Weights of a small image classifier.
Training: soap at rate 0.0014, 8700 steps, batches of 128.
Rows from block 4 of a small image classifier, named by matrix and row number. Rows with one number belong to one channel. Each number is 200 + 40 x the weight over its row's rms, rounded and kept within 0 to 999. All counts start at 0.
After each channel's rows are labels from the 100 images, of 14976, where the channel reaches its highest value: "peak on" is the class under the peak; "responds to" is what is common among them. Only what is clearly more common there than usual is listed. The data: rendered landscapes of hills, water and sky.
# convs0: first 3x3 conv (model.blocks.4.convs.0.weight, 128x128x3x3, each kernel summed), inputs 0-127
# convs1: second 3x3 conv (model.blocks.4.convs.1.weight, 128x128x3x3, transposed, each kernel summed), outputs 0-127

convs0.98,215,156,147,225,145,120,251,250,172,197,249,211,227,146,216,185,144,206,198,198,274,213,247,121,184,172,239,223,206,196,201,215,152,157,181,202,201,209,106,208,249,216,213,204,260,172,205,154,204,233,136,169,233,160,252,243,138,251,216,225,220,154,208,246,197,174,266,152,184,152,213,183,150,156,194,125,228,243,134,203,159,183,220,172,187,190,230,203,166,213,237,111,224,162,222,226,262,195,213,208,160,201,263,307,168,154,114,185,219,133,157,160,195,210,167,119,192,213,170,149,136,168,172,176,221,179,202,141
convs1.98,217,158,271,166,186,160,188,159,214,216,215,218,235,301,160,197,189,161,199,242,319,233,156,176,268,175,205,217,230,227,176,190,177,179,257,171,211,228,251,289,201,239,134,223,180,257,195,140,278,273,190,153,218,206,301,138,257,172,221,183,242,283,190,200,186,186,165,206,199,185,157,241,242,208,226,164,309,191,209,214,199,192,194,196,215,172,248,218,248,289,213,248,152,164,218,227,195,236,180,170,178,241,233,138,166,209,191,178,196,218,227,248,242,204,179,208,248,215,183,259,235,233,132,150,213,229,192,240
peak on: snow
responds to: snowy peaks

convs0.22,230,234,251,220,314,129,209,210,185,190,199,267,163,95,256,167,116,178,92,198,176,173,202,209,175,180,219,207,230,229,220,171,206,174,195,117,261,200,184,174,138,246,233,205,223,221,188,173,226,141,193,177,208,166,201,223,183,127,230,184,206,214,192,155,206,199,210,109,197,147,223,179,220,174,215,226,201,246,191,135,171,171,273,181,253,138,231,244,165,163,153,147,212,228,183,105,206,163,260,151,192,134,170,200,226,181,162,198,171,132,171,166,210,197,192,196,115,180,157,238,221,215,204,177,280,196,226,231
convs1.22,256,210,246,222,205,109,257,233,189,200,256,154,228,240,160,181,203,265,234,165,211,213,171,249,237,246,179,258,163,228,200,156,279,221,197,251,195,250,166,191,210,197,231,189,173,148,192,251,208,221,212,191,225,209,250,144,229,194,201,186,229,104,240,260,183,188,180,179,233,187,226,204,169,225,198,143,106,184,188,152,252,217,189,264,261,148,215,231,218,233,219,202,228,83,212,269,197,258,90,228,203,132,186,171,244,222,161,180,250,171,261,187,260,154,228,170,184,182,161,239,226,123,171,184,188,193,140,222
peak on: snow
responds to: snowy peaks; green hills

convs0.16,233,236,238,227,166,179,251,216,88,154,227,133,205,231,230,188,193,215,199,229,216,171,283,220,184,167,144,179,167,185,169,116,149,215,198,173,175,246,195,193,202,191,249,205,151,141,120,263,121,193,222,216,152,198,245,185,156,167,271,208,186,283,226,204,142,151,205,292,206,144,258,208,145,185,197,156,224,145,165,135,202,216,205,240,134,184,197,223,213,159,178,176,199,309,188,206,188,265,174,243,169,234,150,198,235,193,217,144,222,206,234,254,245,191,272,210,162,203,205,186,231,220,125,184,222,165,239,205
convs1.16,247,249,167,148,152,153,185,186,214,183,274,189,233,197,183,202,211,227,199,164,245,183,221,181,145,248,136,194,281,159,192,179,221,212,252,215,182,225,177,293,160,223,232,203,129,211,158,203,198,144,182,146,193,165,209,187,147,161,236,184,171,223,168,302,208,217,184,147,120,196,170,263,260,181,215,208,165,204,148,188,225,210,200,286,209,188,267,194,146,190,219,126,160,184,164,221,138,184,210,128,324,154,222,209,279,183,192,186,222,150,219,134,196,236,207,186,166,215,203,179,184,174,141,204,196,135,200,112
peak on: gentle ground
responds to: sunset; desert dunes; sun or moon in view

convs0.104,248,185,163,191,213,221,149,248,217,255,175,244,182,156,188,103,232,113,251,225,185,175,275,162,208,222,266,198,212,213,251,229,232,223,191,199,228,317,195,199,228,227,155,171,214,104,168,165,169,204,265,169,155,179,209,200,260,197,160,205,195,245,245,219,221,194,142,177,198,102,145,208,198,225,191,171,209,176,242,212,199,158,171,116,159,122,240,212,196,137,159,91,229,212,179,222,227,205,188,196,242,129,236,231,243,193,180,216,181,274,197,262,245,208,188,177,236,260,212,202,150,184,165,144,185,238,209,194
convs1.104,160,197,132,184,191,166,256,177,258,207,198,133,207,247,162,281,178,206,190,180,214,256,216,160,148,157,133,222,156,226,221,174,126,140,232,206,174,265,165,247,279,210,194,177,191,215,199,177,231,222,209,219,188,287,186,221,155,263,213,273,233,244,252,231,202,218,184,202,207,125,195,174,236,162,251,209,194,249,230,309,184,226,267,224,210,249,260,199,124,151,213,190,189,129,166,182,199,115,167,222,216,222,155,212,236,180,193,224,274,244,230,235,148,204,192,168,219,233,180,194,145,127,232,166,182,138,219,156
peak on: steep ground
responds to: purple alien crags; night; snowy peaks

convs0.12,140,215,204,210,139,189,200,148,230,168,195,246,134,157,200,223,210,198,284,147,185,241,221,201,190,145,170,204,242,217,180,165,141,189,200,187,247,161,145,196,193,163,214,285,172,190,276,187,182,161,222,245,207,181,207,178,139,174,160,156,223,198,130,154,174,264,178,312,234,204,215,227,241,259,209,235,263,135,328,151,186,209,190,213,191,189,247,214,162,239,141,175,148,208,186,234,269,208,226,140,219,165,205,230,188,305,129,231,177,240,206,220,147,165,132,211,197,211,206,232,235,222,159,214,200,163,173,244
convs1.12,175,253,228,223,188,210,200,216,241,183,130,260,203,229,246,211,181,247,192,154,159,141,168,122,217,209,210,232,236,176,172,127,148,195,153,127,191,169,160,178,157,218,250,164,205,231,280,240,214,250,217,310,110,228,287,232,210,170,197,171,207,192,232,155,241,202,237,178,198,168,195,194,174,254,228,290,202,278,154,165,165,175,186,167,227,129,158,171,222,204,188,184,215,191,170,135,169,158,194,190,93,202,203,302,233,167,140,238,206,143,217,190,154,180,215,161,195,250,177,191,189,237,197,189,232,232,188,250
peak on: steep ground
responds to: purple alien crags; sunset; green hills

convs0.73,191,210,129,244,182,195,305,202,179,200,190,237,193,168,263,129,141,179,190,206,140,192,178,204,168,166,209,170,195,171,179,253,199,150,139,219,186,130,174,156,95,198,241,195,181,192,196,185,145,143,224,144,149,101,201,213,247,219,290,136,241,204,237,219,228,178,273,173,234,210,146,183,200,161,200,125,175,191,177,212,186,168,183,196,219,253,110,192,139,241,221,196,126,185,208,206,185,240,278,194,217,264,280,212,183,158,201,144,130,184,192,197,187,185,207,191,160,146,203,234,225,152,146,148,211,186,178,228
convs1.73,236,183,213,177,154,195,231,224,227,156,169,191,192,204,130,164,198,211,192,146,197,208,235,229,167,211,172,239,184,182,169,220,265,166,202,196,182,200,129,182,152,179,256,200,227,191,163,118,191,199,231,206,181,248,175,229,204,174,171,217,133,140,251,167,322,152,146,189,168,250,238,240,287,173,151,218,226,142,126,197,186,183,292,187,177,149,276,206,178,237,186,220,251,213,217,250,193,199,129,204,157,142,287,147,165,157,218,201,163,195,150,156,181,228,135,208,140,200,127,224,284,174,144,228,233,189,165,166
peak on: gentle ground; steep ground
responds to: dark volcanic rock

convs0.42,216,202,197,178,209,240,259,155,178,142,191,272,134,255,190,193,225,151,196,268,131,223,161,187,235,184,198,191,167,192,160,233,188,183,205,174,219,248,228,238,213,186,124,220,201,171,150,209,214,249,178,152,193,215,197,206,88,164,218,179,241,217,198,233,212,195,237,103,235,215,189,192,143,257,237,223,242,185,135,174,168,214,190,206,150,217,236,276,235,209,151,186,147,215,212,208,167,213,232,240,188,140,233,143,207,232,127,211,199,115,180,215,83,155,223,168,202,108,141,227,145,130,183,181,188,275,163,154
convs1.42,207,141,172,150,159,175,167,238,206,235,218,213,131,122,167,172,177,179,214,198,187,234,183,277,196,183,303,268,116,191,197,152,258,105,226,172,176,142,151,209,163,168,283,189,174,172,203,240,249,238,171,177,182,156,206,136,172,185,338,179,175,250,250,220,190,256,152,138,232,225,174,174,211,153,198,169,271,165,190,205,211,207,192,193,287,149,195,164,201,221,182,238,178,194,284,200,186,262,191,190,181,213,214,228,145,152,199,180,182,193,172,225,194,247,216,235,266,211,214,247,187,243,249,223,190,164,209,204
peak on: snow; water
responds to: snowy peaks; desert dunes

convs0.0,157,189,251,159,224,155,226,162,156,186,245,178,182,128,140,215,192,128,159,185,128,194,227,163,103,223,227,148,133,175,152,137,227,140,185,171,231,138,194,212,150,187,191,166,172,150,148,129,216,248,197,237,176,183,202,267,97,183,158,205,270,233,141,198,181,263,186,212,193,215,213,206,172,248,160,134,168,178,230,192,165,120,215,155,159,178,224,228,212,236,204,218,195,261,274,234,237,121,181,205,163,209,204,212,177,272,194,182,152,194,196,137,214,152,255,205,172,226,183,156,157,165,193,170,229,200,132,171
convs1.0,253,165,198,186,264,189,275,156,255,222,120,310,210,238,201,227,231,122,199,186,268,155,181,243,228,237,244,214,195,186,238,251,286,220,243,169,207,183,251,181,197,154,210,189,155,175,228,193,261,235,178,232,217,216,183,214,292,175,240,258,180,176,253,230,172,211,216,248,151,295,201,94,247,164,194,185,279,230,261,176,181,218,185,148,165,193,220,209,167,218,237,213,252,224,219,191,189,216,245,308,205,192,262,165,235,182,190,255,194,190,181,163,214,195,135,164,178,197,190,174,205,173,172,142,188,188,199,256
peak on: snow
responds to: sunset; snowy peaks; desert dunes

convs0.70,201,240,205,214,229,218,223,207,213,171,173,239,160,216,203,203,239,239,217,291,155,237,228,159,203,187,216,108,188,199,152,188,199,194,152,205,287,217,197,252,287,230,117,219,240,144,217,161,221,291,177,239,247,145,230,160,213,196,237,247,178,147,172,131,177,237,179,203,296,226,250,221,239,212,205,161,224,140,145,171,218,183,189,173,112,191,192,254,204,220,198,226,187,269,160,223,182,111,153,256,164,136,210,205,215,150,171,198,171,143,151,197,143,206,132,199,264,214,174,200,196,199,273,242,182,144,225,228
convs1.70,190,189,166,158,188,106,148,172,153,247,152,138,192,148,215,151,172,167,200,185,130,156,222,226,221,133,205,170,149,240,221,244,210,238,155,199,168,137,212,194,204,179,169,173,229,152,257,142,310,200,202,161,124,169,138,196,168,137,180,257,212,110,142,179,193,219,172,286,247,203,116,156,110,234,214,215,199,192,198,168,127,157,227,192,231,174,127,189,137,201,148,177,183,194,198,165,246,223,200,217,194,197,244,283,206,210,169,204,199,197,203,267,220,154,235,212,189,193,213,247,190,173,196,162,211,260,218,228
peak on: steep ground
responds to: sunset; snowy peaks

convs0.27,180,252,216,205,256,174,234,220,186,153,175,222,207,164,174,239,295,259,188,227,168,189,175,241,184,231,253,224,199,165,221,247,187,112,150,206,166,235,234,228,84,215,221,173,235,221,189,137,156,186,261,278,125,207,165,243,194,215,188,239,175,164,248,212,249,160,227,273,208,173,189,127,199,223,166,238,240,171,237,169,163,161,186,183,208,160,271,257,104,255,133,157,170,176,211,198,242,176,189,208,252,183,193,135,212,208,219,230,203,156,137,209,120,169,162,152,171,183,157,153,199,164,176,233,234,146,201,147
convs1.27,178,143,180,179,115,229,260,235,175,177,227,154,255,248,226,256,133,178,210,188,226,189,189,185,156,255,151,182,238,233,193,173,171,197,231,236,215,244,206,220,200,186,205,166,252,160,187,244,180,276,152,296,163,167,187,169,203,150,203,163,149,148,157,257,143,180,178,224,218,200,161,210,136,239,160,249,237,232,144,143,178,253,226,209,184,156,188,233,136,183,205,171,193,115,235,180,174,176,262,223,202,146,242,231,131,205,189,221,95,157,202,210,175,197,181,210,223,259,160,145,210,211,228,209,181,177,91,288
peak on: sky
responds to: sun or moon in view; night

convs0.30,194,132,131,222,180,199,222,166,166,208,189,227,236,224,208,203,176,195,210,170,263,142,181,100,231,246,148,250,161,225,170,193,161,141,217,189,148,118,199,219,183,208,163,191,201,161,165,250,84,269,232,209,225,187,169,137,259,223,215,223,153,240,216,201,135,242,211,182,181,246,206,197,198,150,213,236,210,199,196,190,250,231,242,258,105,155,162,188,213,201,211,196,204,188,144,238,156,167,78,178,210,215,220,153,137,178,165,235,276,213,225,158,285,229,255,187,159,246,212,213,171,128,178,223,210,254,193,174
convs1.30,194,159,186,173,185,190,288,185,239,234,170,161,233,204,228,205,270,193,144,183,180,277,124,210,168,180,153,117,284,167,168,194,183,322,138,215,180,161,168,185,242,248,182,196,217,238,170,186,195,98,178,250,202,156,291,212,298,166,171,195,206,163,138,174,150,179,150,141,194,232,201,267,204,194,179,233,183,232,149,176,144,183,163,231,247,145,262,190,177,200,160,198,243,174,171,162,195,234,153,245,198,208,178,221,197,195,206,168,227,201,196,212,104,150,151,220,217,204,202,240,152,191,220,221,187,154,220,150
peak on: steep ground
responds to: snowy peaks